python train.py --dataset="single English nouns, adjectives and verbs, spoken by a formant synthesiser in many voices" --win_length=400 --output_stride=2 --arch="crnn" --norm="batchnorm" --stem="single" --widths=[192, 192, 192, 192] --rnn_residual=false --lr=0.0029 --shampoo_beta=0.95 --merge_dims=true --ema_decay=0.99
Rows from block 3 of a small audio frame classifier, named by matrix and row number. Each number is 128 + 32 x the weight over its row's rms, rounded and kept within 0 to 255. All counts start at 0. Numbers have three digits each.
Before each channel's rows are labels from the 100 clips, of 14976, where the channel reaches its highest value: "lies over" is the class under the peak. Only what is clearly more common there than usual is listed. The data: single English nouns, adjectives and verbs, spoken by a formant synthesiser in many voices. In brackets: how many of the 100.
# conv: width-5 conv (model.blocks.3.conv.weight, 192x192x5, each kernel summed), inputs 0-63

lies over: /t/ (71)
conv.155:186147134147169081105109132134059097078093158111136179106145104131184079154095065091131181130094149130147100135165136116143115110105117128124123108118165162077146141105150109131126155066099080

lies over: /d/ (58); /t/ (40)
conv.128:190140133162111106133144131092078092090174128097127175128111119132140081091152130117143086135089143123141124085114118214147130129125080099135123140081148145125124125121118069183135180147100108

lies over: silence (100)
conv.159:138139113059103123184108080156096179162115085110121103139146057081118148177111162161121126146122122060138125136102105169156148131100136171112149142152097199140152143167193080121137108126139138

lies over: /ɹ/ (56)
conv.31:126159138124129132088122063145082122122143095131105070210086132113148130147083126153151133167153100075099108129125121128093062142102097183153190128178138088142131186125113122139164187084135097

lies over: /t/ (36)
conv.24:127112179126120149143142095122139130178200115102142092173081095113155132147109116118122107136158132087084109073186076126071094111106141104167115167144120165179195125149114097115108155099123131

lies over: /s/ (34)
conv.16:086157102169179063135135138141095155110143128119149117149143125074119123108142166104195187177112090080144095134118100155108064118143149119128072107061151122112111117131107134127182101096141120

lies over: silence (100)
conv.106:128066160157120118071151178057132197140151055098178155153086119097114190073138135131111078089139051085144141123090151164128105144166123129099117149091120136186116159129136135097207135138115082

lies over: /t/ (68)
conv.95:160178122115092144094117064090128141109193114164045125174098127114137109103135138194132122123120142065118166096158075123072116139151165218161171153130148071132100171156089105100154148100036128

lies over: /t/ (97)
conv.52:133118145112114105138166138089108134165197102085073112137158187189158112151170138178107092205117180180141161107110148095134075135111110153071126131102087163184154098136124154127096133139099167

lies over: /t/ (56); /p/ (35)
conv.110:107066154155117094061099123114104165136127144141120090149101044107067100149141086096129090126118109131087128194131095116122128144105145116115186192103166086098121099129107107152098119095052125

lies over: /k/ (90)
conv.97:171134096160111141096146139173082134097077135137211154104110200124132078117098119134191104100131096146174161129103132165183072109144093110129152124124118150105112108104111134104106092093163137

lies over: silence (100)
conv.90:087152105123150165142101074162188065146117155180197169076181148116154163131090165123155090186131127109112122114141092102129109201139155165133092110149166127089164098116145124105118122141190082

lies over: /t/ (57)
conv.116:118124102179151057099135093145164150071143114118146153013101137170157119162158068169127156072110158161150116170087085155145194142167157118114159139119113141105156129078083097110139121109131111

lies over: /t/ (57)
conv.70:110104123158136157146136197064122175174123151121148096141121108114134094168113047136119125191190093144155161049141110057125153129121139156149169104135111123160177158180107147151147132118137115

lies over: /k/ (26)
conv.144:139191127132171105154097139128061093158138148121061105101093112068143096111123089097134142170132096165088124219138140159175098126117111169102089176084104091156132077126127098139141112126161231

lies over: /s/ (93)
conv.107:149121123077134150118116199085121177169183126110130177124175180094137123113119096088170129099156125176105136106100148117139136085135164134132121164086097112132163139057113096166140107151249156

lies over: /t/ (83)
conv.153:113064078055162135181155174133120128148147168105088156164108133098125131091130136142102182109132140155130169096162147077111145089123089168105118094120064158141112184119150174157154117122064107

lies over: /t/ (86)
conv.154:152149173103103084108168101134082176127118131105161104158105115115118143096116159160096200108092074027126093121109143069107083152116083099128123169108113129184154137101124120100199096061119119

lies over: /s/ (91)
conv.161:116093148150037129129134182109052154150124153120145163144144144163139122062068164148111108134105106123175138198132108135108064210095135104131121152097138115104146137112136177151127166161090129

lies over: /t/ (87)
conv.19:157113065117094126155110129110101149121112108123109134108173074085085166134091135144104086156136110130152127132115077100122102177143101170159074147111089124062153158122122195123113132127190135

lies over: /s/ (25)
conv.146:108078169153130081110179099177120147087140130171101111157085158090158124123136156082108099120118165100159145135142118163087132082122152091143180127130134094166149122121141134089177144152044122

lies over: /s/ (56)
conv.65:128122136146109190089077105131070121148143099089099117149103119137168136083102142144109187140148136151179191112120095120082104087152055137127200090138133099207167139111099141071108056119115141

lies over: silence (100)
conv.13:202157142096178170131090131137123110173112095142088095075135087125152152132163104143106138125122116091093208096170162184050047162136099145082106137117177153176081111128132098161160104123130195

lies over: /s/ (25)
conv.130:147142100091117101097175150095140108135143133146114125110143112127136140088103094115096149137048105076162049165104201070124156145091104155108145133131130172138128113086068098147104062159166029

lies over: /s/ (89)
conv.85:058154089111102067090183105125110122142192217103097187112149105120114137103137134133110144193171177132101121159129059110086100148059099075169100160141124142180165161186140179139152155162223094

lies over: /t/ (91)
conv.78:092107116171127111094117175114107109153167117133167093114083126090121168036113140114184228161108209153104111131115115148129124097088143113107142113090087150176077118126102186120114118155115131

lies over: /t/ (28)
conv.68:181097112129118110096173058157115130103096097137116145181113143180124128121113136173107131091136086124129092067095175122170140148132101159090083196165136112130126130132109139127121125082138090

lies over: /ɹ/ (89)
conv.10:137153107141151116211092062092158083112097110109090131054118132155110142154125155138134115143081154098125095097116097185103156065170145191099104093165148109130096122088098133156152139161150107

lies over: /k/ (96)
conv.99:185096072104157148132133197120079142146120085102150100105129102094184106137095124204131055132164145120162046173156078089180120127127101121127193159170095131165085152065120155150129124132158143

lies over: /s/ (97)
conv.60:156088149088129098100166124123138133122079123176090120125171080152156056171117083091098154145126170110126149156182111125178128093154102128182094108122137105101067133140162186119153088207179125

lies over: silence (100)
conv.111:110162139137118110111119096114154112157102134164133061097127064086139106184139137086123165102123118072138186078133108129130181124176125132131090138150102138072104093159093175183129105146202048

lies over: /t/ (41)
conv.12:090112147114082130101162137190119146177148115119118164114175125124152073142097168159104063107138097119187158121162117091157078104173126121150116103114132116053079079121164126106108135216133112

lies over: /d/ (54)
conv.32:117100088142084084151117162126139134152082113111121159118142127127109151129085080126140186126140081164161117211109107076112100139067085120132091131120082134175122162118128106112093097131131111

lies over: /s/ (68)
conv.156:060108150141179149184180175111134243127126077107136139130132102078149116136131094096203193131148148186136122071119136072127120094124114141149077105130148150181137132163166106150105144182119091

lies over: /d/ (43); /k/ (28)
conv.183:164084153128082100037093104133205147148135169192140191119068142116177124115115158100153158151112063142140144126135161140178123097097103139121102148043123101159153139136143164170102096110163146

lies over: /t/ (97)
conv.82:078074163149165162075122123183128096139096153104080106132129130110147113156182111120079110157147124081070154094100106128107064080220131103138098140098116092113105074085098102060183122114123141

lies over: silence (86)
conv.55:202091126151163095147118092114129111156114141092212154112170169108105118108144087102138090090125111184106113140092177128138120088139108167074126124129123129059126099099171103139108110115120148

lies over: /ɹ/ (81)
conv.177:138138100147160121113125179151159085109142125100089040084074165122149161197143148119118208157162158157105085166111081185137148101135163183066180179128126133161120100131066106160098162135131103

lies over: /ɹ/ (39); /ɝ/ (25)
conv.139:200183116106137086138111171144068120087159143102095134164156156069086171161151188145143152108075109159143096198075140166126069076103169122095045163111091060119116079082100074117152182113139101